A small image classifier, trained from scratch.
Model: arch mlp_mixer, norm layernorm_no_bias, activation gelu, patch size [4, 4], layers 14.
Training: soap at rate 0.0018, 7000 steps, batches of 64, held-out accuracy 93%.
Data: trained on rendered scenes of toy objects such as cars, trees, mugs and chairs, 9.2 epochs.
Rows from block 9 of a small image classifier, named by matrix and row number. Rows with one number belong to one neuron. Each number is 200 + 30 x the weight over its row's rms, rounded and kept within 0 to 999. All counts start at 0. After the name is the row's rms in percent of the matrix's.
After each neuron's rows are labels from the 100 images, of 14976, where the neuron reaches its highest value: "responds to" is what is common among them; "patch colour" is the nearest of a few named colours to the mean colour under the peak. Only what is clearly more common there than usual is listed. The data: rendered scenes of toy objects such as cars, trees, mugs and chairs.
# fc1: MLP up (model.blocks.9.mlp.fc1.weight, 1536x256), inputs 0-127
# fc2: MLP down (model.blocks.9.mlp.fc2.weight, 256x1536, transposed), outputs 0-127

fc1.481,081,252,222,198,215,167,218,218,168,188,210,217,198,198,211,175,210,224,235,187,213,236,236,260,250,208,216,201,219,209,190,209,200,164,217,211,206,198,200,200,230,189,176,230,189,180,195,177,149,194,201,240,199,153,213,229,204,203,175,220,195,203,212,159,270,249,212,186,208,218,200,165,264,198,136,210,131,169,196,198,247,212,184,193,198,221,184,238,198,185,201,208,209,209,205,227,232,177,207,198,159,227,190,179,212,192,221,256,177,121,214,125,212,247,193,213,227,163,174,177,227,175,227,177,225,186,223,198,201
fc2.481,087,187,180,255,218,214,172,186,206,203,148,190,189,226,179,219,141,162,179,223,189,169,201,214,173,232,209,186,284,220,189,196,189,238,202,200,170,194,209,197,202,201,233,191,206,187,212,208,178,188,231,141,119,189,199,214,219,234,188,206,240,183,206,198,171,237,160,178,229,231,208,178,209,180,267,175,238,209,186,226,168,169,200,213,117,166,217,188,187,218,209,193,188,194,224,191,191,176,205,202,186,273,177,179,213,169,223,132,233,169,177,202,228,192,166,184,207,190,199,223,253,213,213,149,188,264,238,195,204
responds to: purple object; its colour: purple
patch colour: purple

fc1.218,089,186,162,212,207,205,176,140,219,191,167,196,215,211,208,208,209,201,252,220,155,181,188,259,194,279,204,255,184,210,207,227,254,222,192,192,179,189,197,222,200,225,178,283,170,192,179,196,184,200,212,227,227,213,191,249,214,155,238,207,205,203,195,194,201,227,221,216,141,148,194,278,219,183,139,166,183,204,226,227,199,205,200,172,231,137,166,222,211,180,224,183,169,161,167,236,240,223,202,231,194,147,167,220,214,225,203,187,190,233,115,182,221,245,200,208,207,194,192,179,210,225,199,142,211,175,159,235,227
fc2.218,088,231,243,202,189,217,184,137,210,244,222,186,165,210,182,210,196,196,217,230,190,195,233,162,208,193,202,236,209,188,187,196,207,189,189,189,223,190,195,207,194,206,163,139,187,203,261,190,241,196,211,197,212,191,269,192,209,184,169,220,191,210,197,193,221,208,270,233,204,215,169,198,201,215,209,241,149,190,227,179,175,161,200,174,153,183,199,196,216,220,159,199,190,219,287,192,180,188,199,194,210,125,224,206,205,185,225,184,225,143,257,212,206,157,190,220,214,211,178,237,184,218,135,167,137,123,200,225,192
responds to: count: one
patch colour: brown

fc1.153,090,200,244,177,171,226,193,188,220,197,154,172,178,184,232,180,168,220,224,165,173,206,217,227,181,257,213,165,237,208,223,230,251,206,167,170,195,230,180,191,210,209,139,265,213,200,271,207,195,248,228,257,185,181,215,232,179,180,193,229,174,251,216,179,154,190,157,241,151,189,223,252,216,182,127,197,186,201,238,235,202,205,239,198,195,149,207,229,208,216,182,197,223,189,216,259,219,236,172,201,235,185,200,231,171,224,231,200,238,176,161,205,233,219,161,264,238,203,215,172,201,178,242,135,178,173,141,199,197
fc2.153,086,191,192,239,185,205,171,142,186,177,180,193,217,208,224,205,170,207,223,192,150,228,177,190,219,169,184,199,129,189,183,203,217,183,216,264,217,201,179,190,188,203,197,169,162,214,251,192,246,183,198,226,206,212,218,174,234,217,193,207,220,167,189,199,287,213,276,212,207,147,185,170,204,193,231,197,141,194,198,195,182,219,197,175,197,234,175,192,197,183,193,223,191,206,205,154,188,180,204,178,214,134,146,193,189,188,160,204,163,166,255,228,209,191,222,232,212,219,184,261,181,208,149,184,214,159,180,183,187
responds to: count: one
patch colour: brown

fc1.118,101,215,185,215,209,174,246,227,180,221,204,217,195,204,201,194,143,222,208,192,225,206,220,195,223,203,248,280,201,216,232,227,153,158,189,183,192,173,216,176,277,179,197,209,204,183,206,214,167,251,195,188,189,174,250,213,170,159,221,216,272,203,183,207,243,212,207,225,206,248,178,232,237,186,150,178,141,235,193,221,221,245,247,215,181,243,245,226,189,218,227,175,214,212,199,177,194,182,210,94,177,200,245,221,198,222,270,258,189,120,264,197,231,239,165,227,216,229,220,186,239,211,194,174,203,185,165,206,196
fc2.118,090,235,255,253,215,204,224,198,203,216,187,182,221,161,240,215,252,208,156,233,210,268,189,206,170,191,190,221,158,182,208,157,190,218,227,150,227,195,190,206,199,215,218,163,175,200,219,173,145,231,229,202,203,191,135,181,254,227,186,219,226,224,218,194,192,211,221,203,190,199,223,162,182,206,268,203,278,233,207,192,172,197,151,219,172,178,173,205,224,232,220,190,196,180,221,219,183,167,200,246,190,178,154,186,206,204,176,177,238,155,194,221,231,183,190,213,223,245,156,247,243,196,201,174,223,304,253,188,225
responds to: white object; its colour: white
patch colour: pink; white

fc1.261,106,229,205,217,198,180,201,203,197,254,157,201,204,196,170,192,169,180,178,185,168,236,177,203,230,181,201,173,218,203,186,210,201,185,237,197,143,211,171,280,182,198,163,194,244,188,190,206,206,214,208,186,260,151,202,173,202,213,152,179,203,200,217,200,167,146,185,193,216,230,221,200,146,173,222,160,169,159,203,218,191,220,209,184,203,147,174,179,219,170,109,193,177,233,186,214,221,160,143,163,207,166,183,225,182,186,241,231,198,202,228,161,190,163,181,208,193,205,157,158,178,181,180,193,234,157,219,127,171
fc2.261,113,200,206,228,204,173,184,187,214,154,202,173,208,209,198,173,161,196,169,203,256,185,237,213,219,210,231,225,198,164,226,260,182,193,199,183,296,187,248,187,193,188,221,246,224,217,243,199,163,146,192,134,173,191,194,166,208,197,211,178,186,221,194,176,215,191,244,200,228,145,203,201,265,202,179,210,215,197,172,187,206,175,182,216,200,222,200,204,170,195,212,175,207,205,260,159,199,200,218,170,228,192,190,218,238,180,135,220,177,186,188,195,240,174,223,221,219,196,209,233,213,191,155,237,219,187,189,196,181
responds to: white object; its colour: white
patch colour: grey

fc1.323,066,212,182,205,202,182,225,171,214,184,226,199,241,238,219,132,181,180,217,200,208,197,236,252,236,186,207,210,179,203,173,219,173,158,209,205,243,225,195,183,214,208,168,186,196,212,191,190,185,198,230,178,179,235,236,237,176,212,242,207,177,171,220,193,263,226,223,242,183,247,192,171,234,238,132,184,180,204,189,183,271,241,171,200,247,189,215,181,229,211,196,160,197,239,217,219,244,167,212,185,177,184,227,181,249,149,209,184,198,187,182,166,172,205,193,135,246,207,204,173,180,202,243,154,217,213,220,176,204
fc2.323,074,201,229,239,193,199,178,222,182,218,159,178,201,212,221,190,178,205,174,179,214,176,202,210,206,163,206,177,280,191,153,200,220,190,191,195,205,191,220,232,204,173,205,161,206,184,201,205,155,213,218,117,134,192,138,242,275,217,182,177,208,213,201,212,188,206,193,199,192,229,175,195,210,178,265,138,249,218,234,177,163,168,220,181,178,189,232,171,239,178,189,200,197,216,249,187,183,209,180,218,198,255,177,212,241,237,213,181,146,208,154,208,230,215,158,216,169,173,208,213,177,199,167,197,214,285,177,234,203
responds to: white object
patch colour: grey

fc1.612,072,217,186,196,178,211,231,250,221,177,236,210,194,222,153,153,211,213,225,206,175,161,252,215,267,225,219,240,277,217,161,159,220,165,214,165,155,228,175,209,219,181,129,172,196,184,211,217,175,204,165,191,200,231,239,235,160,172,167,201,221,137,224,205,184,247,200,209,163,289,228,170,243,220,137,192,203,169,205,174,265,201,211,178,214,213,213,168,211,215,174,219,213,236,196,189,199,165,204,200,147,213,272,204,225,210,201,177,202,165,172,160,202,215,180,142,206,210,241,138,189,186,231,188,235,156,254,154,188
fc2.612,087,241,202,267,191,212,193,196,220,201,115,180,187,199,200,194,187,202,201,206,224,154,208,215,192,177,203,200,194,190,197,202,209,147,187,160,269,189,217,213,211,194,206,150,240,192,188,184,179,197,221,167,171,191,118,196,186,198,218,183,180,207,189,189,118,216,145,188,200,227,194,211,187,210,281,102,214,207,228,195,161,148,168,213,171,175,231,188,263,169,166,191,198,234,258,216,189,217,216,197,201,224,189,208,257,204,233,185,147,165,205,178,173,202,115,197,173,198,196,157,181,192,183,138,217,270,205,186,196
responds to: purple object
patch colour: green

fc1.503,097,224,156,197,220,215,187,210,198,222,226,177,163,197,210,214,185,209,185,191,186,210,193,211,179,203,241,160,214,208,180,159,174,197,196,192,199,237,218,194,200,181,181,202,182,216,212,204,196,197,239,132,210,196,171,144,160,194,195,219,152,175,192,132,214,214,220,206,209,214,176,183,169,213,180,160,287,196,169,201,240,173,207,150,208,173,227,203,226,172,202,191,216,163,219,202,194,200,230,225,217,225,256,198,195,230,268,183,219,141,222,164,217,206,238,160,174,201,213,170,183,195,209,242,204,197,271,179,208
fc2.503,101,197,242,185,197,199,201,213,229,174,198,211,176,254,225,171,196,215,217,203,171,213,175,203,214,153,191,226,189,176,190,209,224,234,210,211,211,190,165,179,201,192,205,257,201,206,202,233,232,220,156,209,117,218,145,194,225,216,190,211,201,232,190,196,208,184,130,240,204,192,226,236,232,206,286,213,149,258,161,228,176,205,213,183,142,200,208,223,181,262,220,211,219,217,138,215,202,201,175,201,186,189,192,204,244,173,170,217,219,209,183,164,209,179,169,225,208,158,216,158,210,207,205,167,249,289,193,224,210
responds to: blue object
patch colour: grey

fc1.504,087,193,165,206,216,226,227,166,192,161,215,206,203,213,188,204,186,231,243,228,174,165,234,182,206,233,203,269,200,189,201,196,209,180,221,219,176,217,177,253,190,200,189,223,228,187,158,185,171,217,195,231,220,245,213,238,187,163,168,215,174,205,186,193,189,197,176,198,214,192,235,209,256,182,178,171,204,183,202,211,222,213,174,134,192,202,160,207,186,173,245,211,184,205,214,215,182,178,170,179,189,157,261,181,209,233,171,198,196,125,134,178,223,261,187,120,205,212,246,140,196,168,209,180,195,199,228,211,193
fc2.504,088,231,179,239,182,185,185,204,216,197,145,173,183,216,180,224,146,196,206,155,198,194,199,213,218,173,185,164,199,195,173,219,209,187,187,197,216,199,201,175,203,192,209,138,246,177,235,201,164,187,215,151,142,223,195,214,249,235,252,192,233,191,180,193,152,206,171,207,217,206,139,159,187,191,318,177,180,164,266,186,194,189,214,168,233,211,219,190,251,194,238,206,203,198,188,190,208,211,207,174,200,277,196,241,261,193,236,188,165,139,214,172,227,224,150,213,185,196,221,206,180,203,210,125,204,201,200,155,199
responds to: light from behind the camera
patch colour: brown

fc1.489,080,211,245,207,221,233,182,209,209,178,205,214,194,255,207,168,211,235,222,216,209,165,235,223,245,213,223,237,261,184,173,172,214,183,224,231,185,186,191,211,216,175,182,230,218,176,188,180,232,203,197,256,197,188,209,226,157,169,173,203,215,202,203,192,214,203,214,215,188,240,201,181,291,201,147,230,180,227,208,167,223,203,163,174,224,232,133,173,150,208,248,205,219,210,214,125,159,184,236,146,182,149,251,193,205,226,193,234,162,173,183,178,218,240,192,159,227,228,208,176,201,181,233,193,262,220,249,153,222
fc2.489,088,252,196,256,190,211,239,224,203,194,157,189,197,167,175,213,167,186,202,201,209,178,197,193,218,197,203,194,208,213,190,204,192,157,190,149,236,216,171,183,199,205,191,157,221,196,189,202,126,216,199,187,192,222,139,177,209,181,251,157,193,212,213,193,139,212,181,214,217,196,184,215,129,205,272,97,175,221,233,236,179,170,208,198,214,209,253,211,310,179,180,174,202,214,217,241,211,208,170,202,165,256,202,207,250,174,245,146,179,170,199,139,220,200,108,207,211,199,208,193,179,195,180,170,230,240,257,162,196
responds to: light from behind the camera; blue object; its colour: blue
patch colour: grey

fc1.463,093,227,240,244,232,212,195,199,191,211,244,188,200,225,190,140,196,160,196,198,217,187,225,215,233,217,265,212,203,198,162,178,171,285,233,209,152,178,191,216,220,218,224,220,152,184,184,200,243,232,251,245,183,186,238,326,157,158,225,231,179,193,194,171,263,199,242,189,211,231,167,151,257,176,164,172,142,163,213,186,232,211,181,201,279,186,174,199,221,141,198,250,153,241,196,189,228,201,199,175,225,144,190,224,213,188,206,207,206,251,174,219,211,262,202,181,282,186,209,213,242,247,174,216,237,247,210,179,169
fc2.463,096,160,172,195,211,230,185,211,195,189,160,204,207,189,209,219,188,215,216,194,215,187,190,185,198,259,189,192,253,210,226,186,192,151,167,187,197,207,170,184,209,195,211,171,178,207,239,205,123,231,197,213,172,181,171,152,228,185,169,180,185,182,177,232,208,199,181,210,186,199,175,215,192,212,175,218,273,265,228,193,198,227,197,193,119,158,210,188,189,264,202,182,219,188,212,187,223,221,174,203,158,282,213,168,189,172,237,144,203,155,197,205,174,175,160,186,207,172,232,251,247,194,178,242,185,197,228,243,200
responds to: white object
patch colour: grey

fc1.143,083,228,211,154,166,168,228,173,201,170,268,240,170,230,167,177,211,156,219,175,243,218,241,194,271,208,242,215,276,205,190,112,181,182,226,173,163,192,191,216,228,168,209,232,204,221,206,212,189,235,171,163,158,184,240,196,235,150,215,223,192,185,218,230,199,223,189,192,149,174,159,214,282,221,178,212,209,238,207,175,206,239,237,227,204,213,235,220,213,217,166,244,207,233,175,199,229,225,215,214,150,218,241,199,195,192,176,180,219,186,217,181,218,223,193,117,248,224,225,193,214,205,226,221,233,216,219,170,194
fc2.143,085,260,235,276,198,191,183,198,204,200,59,209,205,192,229,231,198,207,187,213,225,191,219,220,179,213,196,181,210,207,201,194,196,160,225,159,223,235,192,195,198,201,199,136,166,210,229,219,168,237,251,228,195,208,117,210,218,267,188,183,197,212,200,203,125,200,135,205,196,228,257,189,195,199,232,148,232,203,256,204,178,155,189,200,147,213,195,195,238,189,178,210,202,227,248,184,213,207,211,218,191,218,207,199,262,193,249,193,132,201,238,258,175,196,148,204,174,209,214,194,210,193,199,171,209,257,212,228,209
responds to: green object
patch colour: purple

fc1.137,092,222,216,113,178,193,201,174,210,179,219,246,207,244,238,146,171,240,209,217,222,238,198,225,236,172,167,192,241,195,205,221,169,184,248,273,252,216,211,179,231,223,183,191,254,219,229,234,195,193,167,186,161,230,201,147,171,238,233,194,190,156,233,225,194,223,186,214,188,252,202,187,200,211,163,201,218,236,153,154,237,183,192,211,203,203,242,228,168,192,206,197,220,210,168,216,171,204,196,160,126,212,217,185,215,173,172,181,197,210,207,220,142,238,175,126,189,184,240,171,167,197,240,209,231,199,247,180,203
fc2.137,094,292,253,228,218,189,205,211,204,185,145,196,198,209,185,180,207,196,148,206,191,160,205,205,193,137,199,182,190,200,179,192,215,134,219,168,242,203,191,208,190,219,179,152,203,188,175,199,143,202,206,187,163,183,76,209,252,187,215,188,205,221,200,210,122,213,179,204,181,232,240,237,133,207,274,126,195,217,198,209,173,182,216,191,183,192,241,206,253,157,163,220,197,227,239,205,192,214,199,194,191,235,178,214,289,261,214,210,202,180,158,204,231,210,134,207,183,187,199,140,110,203,229,220,193,265,187,222,199
responds to: green object; its colour: green
patch colour: pink

fc1.278,070,255,211,154,177,181,218,196,213,169,199,264,175,253,173,180,188,230,210,213,196,222,229,227,265,196,201,220,302,217,191,200,192,190,215,214,251,199,195,206,205,205,170,197,238,205,239,171,202,208,193,234,148,240,222,183,158,211,232,198,235,169,208,215,184,247,165,230,146,261,212,193,227,225,140,176,163,210,188,137,202,216,182,205,212,246,200,185,177,179,175,197,208,205,192,163,212,194,209,149,154,225,200,218,225,166,188,193,183,161,223,202,212,207,186,151,182,181,195,184,229,191,234,144,257,209,259,171,187
fc2.278,084,211,254,253,220,211,188,214,214,222,151,191,213,200,199,203,165,200,194,190,185,160,208,203,176,165,198,185,201,192,194,199,199,139,214,187,258,211,202,213,198,198,191,120,211,188,185,206,160,223,195,153,171,222,107,211,256,172,175,183,207,221,227,205,119,198,170,207,202,229,240,211,156,193,264,107,209,194,222,201,175,177,198,204,178,171,259,210,278,178,168,197,203,235,252,215,168,202,162,208,200,203,183,193,276,242,198,198,189,211,179,174,198,236,88,199,168,191,209,150,146,189,192,207,225,283,177,215,191
responds to: red object; its colour: red
patch colour: grey

fc1.262,087,203,140,174,195,230,281,168,179,203,263,235,186,229,199,185,177,223,161,155,206,209,226,234,230,192,198,190,224,235,246,197,192,139,193,195,184,202,145,228,212,148,174,204,199,212,191,198,170,197,175,203,196,194,210,201,218,161,153,215,206,184,193,215,211,214,225,200,237,223,186,215,242,213,172,170,158,218,236,187,226,252,230,206,161,209,260,218,196,257,223,169,204,222,168,187,193,158,197,153,152,179,264,185,183,218,226,224,183,131,213,176,223,217,136,168,229,225,162,149,180,199,190,164,253,219,204,179,218
fc2.262,083,242,298,255,187,158,159,187,194,227,120,194,207,189,250,191,232,176,212,202,239,216,237,229,210,145,167,194,239,173,168,232,204,204,213,189,261,198,242,158,185,204,186,169,223,198,208,206,186,208,234,133,150,219,190,212,221,260,237,201,215,209,218,197,142,204,186,210,195,238,163,173,164,193,212,154,226,209,186,195,193,183,183,208,206,230,234,232,250,160,215,212,170,216,229,225,220,209,202,234,212,205,126,197,224,197,197,151,228,210,171,182,249,211,202,197,186,228,191,235,208,187,179,144,245,275,221,192,196
responds to: blue object
patch colour: grey

fc1.564,101,214,195,153,196,228,228,247,172,167,181,226,221,195,208,221,220,192,256,213,202,182,205,175,234,203,199,263,207,179,215,231,233,257,207,257,199,211,229,221,197,231,220,167,190,214,172,199,179,167,202,255,243,216,222,208,226,194,182,216,248,211,194,231,152,238,208,233,151,193,188,207,201,184,164,190,152,160,231,192,208,168,242,263,244,196,225,231,221,241,197,202,206,199,261,209,216,240,201,182,234,126,217,219,208,207,169,211,197,185,152,222,193,286,220,233,245,192,203,202,178,222,211,196,170,143,201,216,246
fc2.564,097,127,193,244,214,208,195,148,167,217,192,187,194,196,228,150,216,173,173,203,210,186,162,218,220,204,199,187,217,230,197,191,206,203,203,154,237,199,201,203,218,193,177,237,184,202,284,218,222,208,214,179,204,209,185,232,159,188,258,208,217,195,191,218,253,195,203,213,229,213,193,220,240,191,207,207,195,218,196,207,204,213,156,210,197,210,233,210,239,238,208,181,198,238,187,213,178,219,193,210,166,252,154,198,190,237,219,177,254,216,233,163,180,160,184,213,225,217,208,215,196,201,191,321,217,185,183,201,215
responds to: count: one
patch colour: green

fc1.551,091,207,199,185,198,220,207,201,219,219,132,200,169,212,187,241,143,196,194,240,150,216,159,202,199,241,152,238,239,203,232,191,246,220,220,167,136,187,206,186,224,218,173,155,235,223,275,205,179,200,190,128,213,221,169,185,213,215,217,275,189,269,201,211,220,224,186,258,238,239,210,271,183,190,258,211,265,238,155,248,221,213,182,209,217,208,237,208,211,253,252,220,208,194,154,205,195,213,229,183,218,104,206,209,222,211,197,189,225,122,239,168,209,188,208,196,242,202,224,261,223,253,190,153,190,210,202,190,243
fc2.551,091,194,231,249,206,202,188,276,204,228,338,170,203,206,207,219,248,200,177,193,206,242,198,210,205,185,189,205,195,175,212,221,196,216,222,240,198,192,195,186,197,222,188,225,212,191,145,232,251,205,179,260,243,215,173,199,263,180,171,215,198,177,201,198,250,193,205,159,209,177,198,225,194,185,200,233,202,181,179,161,202,246,215,207,100,195,170,220,237,183,307,213,214,162,186,264,227,187,196,149,187,200,170,189,180,154,172,173,260,175,204,220,197,218,174,223,177,208,179,197,184,161,180,230,192,327,193,219,202
responds to: white object
patch colour: brown

fc1.521,076,235,194,166,202,173,194,185,200,177,203,237,161,240,232,132,176,196,234,217,174,195,243,221,276,173,235,220,253,170,141,217,217,200,237,245,249,203,218,210,217,232,174,195,213,200,208,189,184,205,191,201,178,201,202,202,176,195,242,236,161,182,198,199,240,230,174,225,142,221,188,191,172,202,134,187,191,189,205,189,216,227,183,206,240,172,219,191,196,173,206,220,198,173,195,214,194,211,235,184,141,225,230,191,231,175,187,198,244,203,192,217,161,254,202,132,189,194,182,190,191,218,268,155,205,170,244,185,171
fc2.521,089,202,237,245,210,202,178,208,194,185,149,178,214,197,173,204,175,214,157,167,201,149,197,206,191,207,216,172,251,205,209,234,202,112,204,186,251,217,198,205,214,195,218,113,224,189,222,205,185,224,189,160,96,223,148,228,257,213,188,197,202,193,205,190,130,190,154,211,214,239,210,205,190,184,292,161,222,200,244,160,156,147,199,185,163,193,236,194,271,200,148,182,207,205,228,197,190,210,177,199,206,280,156,211,264,249,192,187,173,192,189,189,220,216,109,194,184,198,226,178,137,186,211,203,200,267,169,218,197
responds to: red object
patch colour: grey

fc1.364,097,200,205,227,246,208,205,136,181,190,248,163,173,236,212,142,194,174,156,183,204,139,186,205,211,244,263,220,199,192,149,189,222,297,224,198,194,190,201,235,213,171,234,259,151,215,201,200,229,255,272,193,187,176,187,288,203,149,151,174,142,196,179,195,237,207,210,191,196,198,141,154,239,166,160,214,163,202,230,198,231,243,177,206,248,168,214,207,206,188,233,246,183,268,184,179,207,205,176,184,187,162,232,195,207,213,226,201,249,253,179,232,193,236,225,172,232,191,195,167,213,233,164,222,240,236,213,227,171
fc2.364,098,217,142,194,197,202,159,314,179,193,182,241,195,200,215,224,201,219,213,157,219,204,228,168,183,264,150,181,283,224,236,175,206,122,176,179,181,227,204,193,198,193,196,187,201,197,202,204,134,205,207,199,176,193,201,175,172,199,215,200,176,170,180,208,207,174,192,197,178,198,178,182,187,210,130,189,272,220,214,181,178,248,222,190,193,191,176,206,225,216,170,192,203,208,269,195,234,210,188,183,156,260,201,189,201,184,224,162,152,159,197,229,156,181,183,201,173,186,213,261,241,178,199,168,167,213,180,226,172
responds to: white object
patch colour: grey

fc1.555,083,191,179,169,189,166,154,172,202,163,225,218,187,199,241,145,198,177,218,215,174,199,265,199,260,189,224,208,225,171,150,191,195,175,219,213,258,225,213,226,196,226,126,200,219,234,230,213,175,207,229,198,161,220,199,194,179,214,259,220,151,181,235,201,227,242,186,218,193,207,201,170,171,209,156,171,197,207,174,209,230,199,193,211,256,198,249,206,197,164,181,215,215,207,181,220,205,199,217,224,135,220,233,195,229,211,147,166,239,233,184,198,153,239,146,122,185,192,238,144,217,201,246,186,205,189,257,184,180
fc2.555,086,256,266,238,209,209,193,212,188,176,151,207,201,218,184,167,192,200,168,174,207,143,170,223,200,172,208,205,208,199,186,225,209,107,183,189,261,191,190,205,176,193,191,148,211,195,189,216,223,208,167,139,148,225,115,224,227,176,171,180,209,194,200,187,160,185,171,224,194,235,205,217,163,195,289,149,239,203,238,157,162,169,184,176,156,179,247,179,240,168,134,198,215,226,270,197,186,209,176,203,223,265,204,207,267,238,225,199,147,200,169,193,197,222,127,200,172,184,195,162,104,208,212,250,189,283,180,217,201
responds to: red object; its colour: red
patch colour: grey

fc1.164,074,240,234,202,189,172,178,171,198,164,248,226,172,259,187,122,184,209,233,250,203,197,236,213,239,208,243,213,227,181,146,199,201,206,189,185,210,195,206,241,195,179,153,221,200,222,180,208,189,209,227,200,178,228,223,217,190,211,231,217,164,155,193,206,238,213,196,222,178,225,198,151,216,228,151,204,188,190,181,186,263,212,149,228,239,223,206,202,193,181,239,211,142,222,175,191,220,191,233,191,172,189,249,185,240,203,159,190,222,208,201,197,200,237,181,120,199,202,204,179,238,202,231,185,217,220,225,155,178
fc2.164,085,209,214,205,189,201,205,242,199,179,149,182,207,192,215,197,191,207,180,168,202,156,175,226,225,206,198,181,236,222,189,210,195,119,193,201,248,228,175,201,191,206,192,145,245,191,202,198,174,223,198,147,161,213,130,233,194,181,222,182,214,197,208,208,166,194,184,202,207,205,172,201,207,202,289,141,250,225,269,173,151,173,227,175,180,177,234,188,226,169,146,191,244,223,250,187,180,221,155,201,165,261,207,207,280,217,231,180,150,204,160,178,179,233,115,196,184,190,226,190,147,183,217,207,211,284,187,215,194
responds to: white object
patch colour: grey

fc1.334,112,201,167,196,180,223,208,180,221,208,157,207,212,213,205,263,175,205,226,234,196,189,233,189,207,204,238,242,132,238,251,211,206,240,228,260,198,239,232,202,202,214,246,178,192,247,194,239,189,148,226,172,218,260,216,231,220,202,201,236,238,238,210,196,191,280,243,222,179,169,180,217,235,194,186,207,210,233,194,207,226,194,172,219,222,236,213,234,222,266,214,217,193,203,214,193,185,233,255,180,223,175,214,210,212,193,187,227,206,216,163,192,195,176,246,245,229,202,208,238,234,200,228,197,147,173,195,255,266
fc2.334,092,214,204,181,193,218,206,148,206,179,235,240,177,176,202,155,224,220,192,165,142,189,195,222,218,202,235,181,303,188,206,170,182,198,185,164,202,196,191,196,212,212,192,302,192,180,215,192,232,200,187,220,153,230,165,179,166,228,189,213,197,164,192,211,177,186,173,191,182,202,156,199,193,212,207,170,137,169,225,179,193,181,210,210,214,192,188,148,166,197,231,178,220,164,200,227,212,204,157,170,198,185,133,191,173,174,166,173,250,254,220,199,226,213,182,198,195,219,225,157,164,205,196,257,188,115,248,238,188
responds to: count: one
patch colour: white

fc1.52,095,201,206,172,188,223,220,207,203,167,198,204,225,226,187,216,133,247,204,223,172,162,237,168,220,224,230,269,146,201,198,199,218,214,204,203,158,238,225,232,240,188,206,135,251,233,251,197,227,176,216,205,243,204,215,205,224,196,199,229,214,270,218,201,205,192,176,214,188,163,231,199,223,169,193,170,256,228,188,243,184,219,151,222,193,189,201,178,220,226,209,217,218,202,198,233,196,226,215,213,295,128,192,229,223,259,203,213,218,170,160,176,227,194,222,278,212,231,181,233,203,229,203,140,218,169,174,220,229
fc2.52,074,199,272,267,200,205,238,167,226,192,249,209,175,218,197,188,211,193,206,209,139,158,197,213,195,158,235,210,273,188,220,195,190,202,192,192,207,200,207,202,195,205,201,271,196,213,219,199,201,186,205,141,219,205,152,186,119,182,136,191,194,215,214,232,227,188,217,190,203,149,211,216,163,199,164,176,193,211,206,186,200,269,216,229,174,207,231,197,202,188,180,195,185,156,266,221,202,184,159,182,187,146,171,215,194,165,184,182,179,211,226,214,212,185,171,186,217,195,189,150,188,221,187,239,224,151,156,198,213
responds to: count: one
patch colour: purple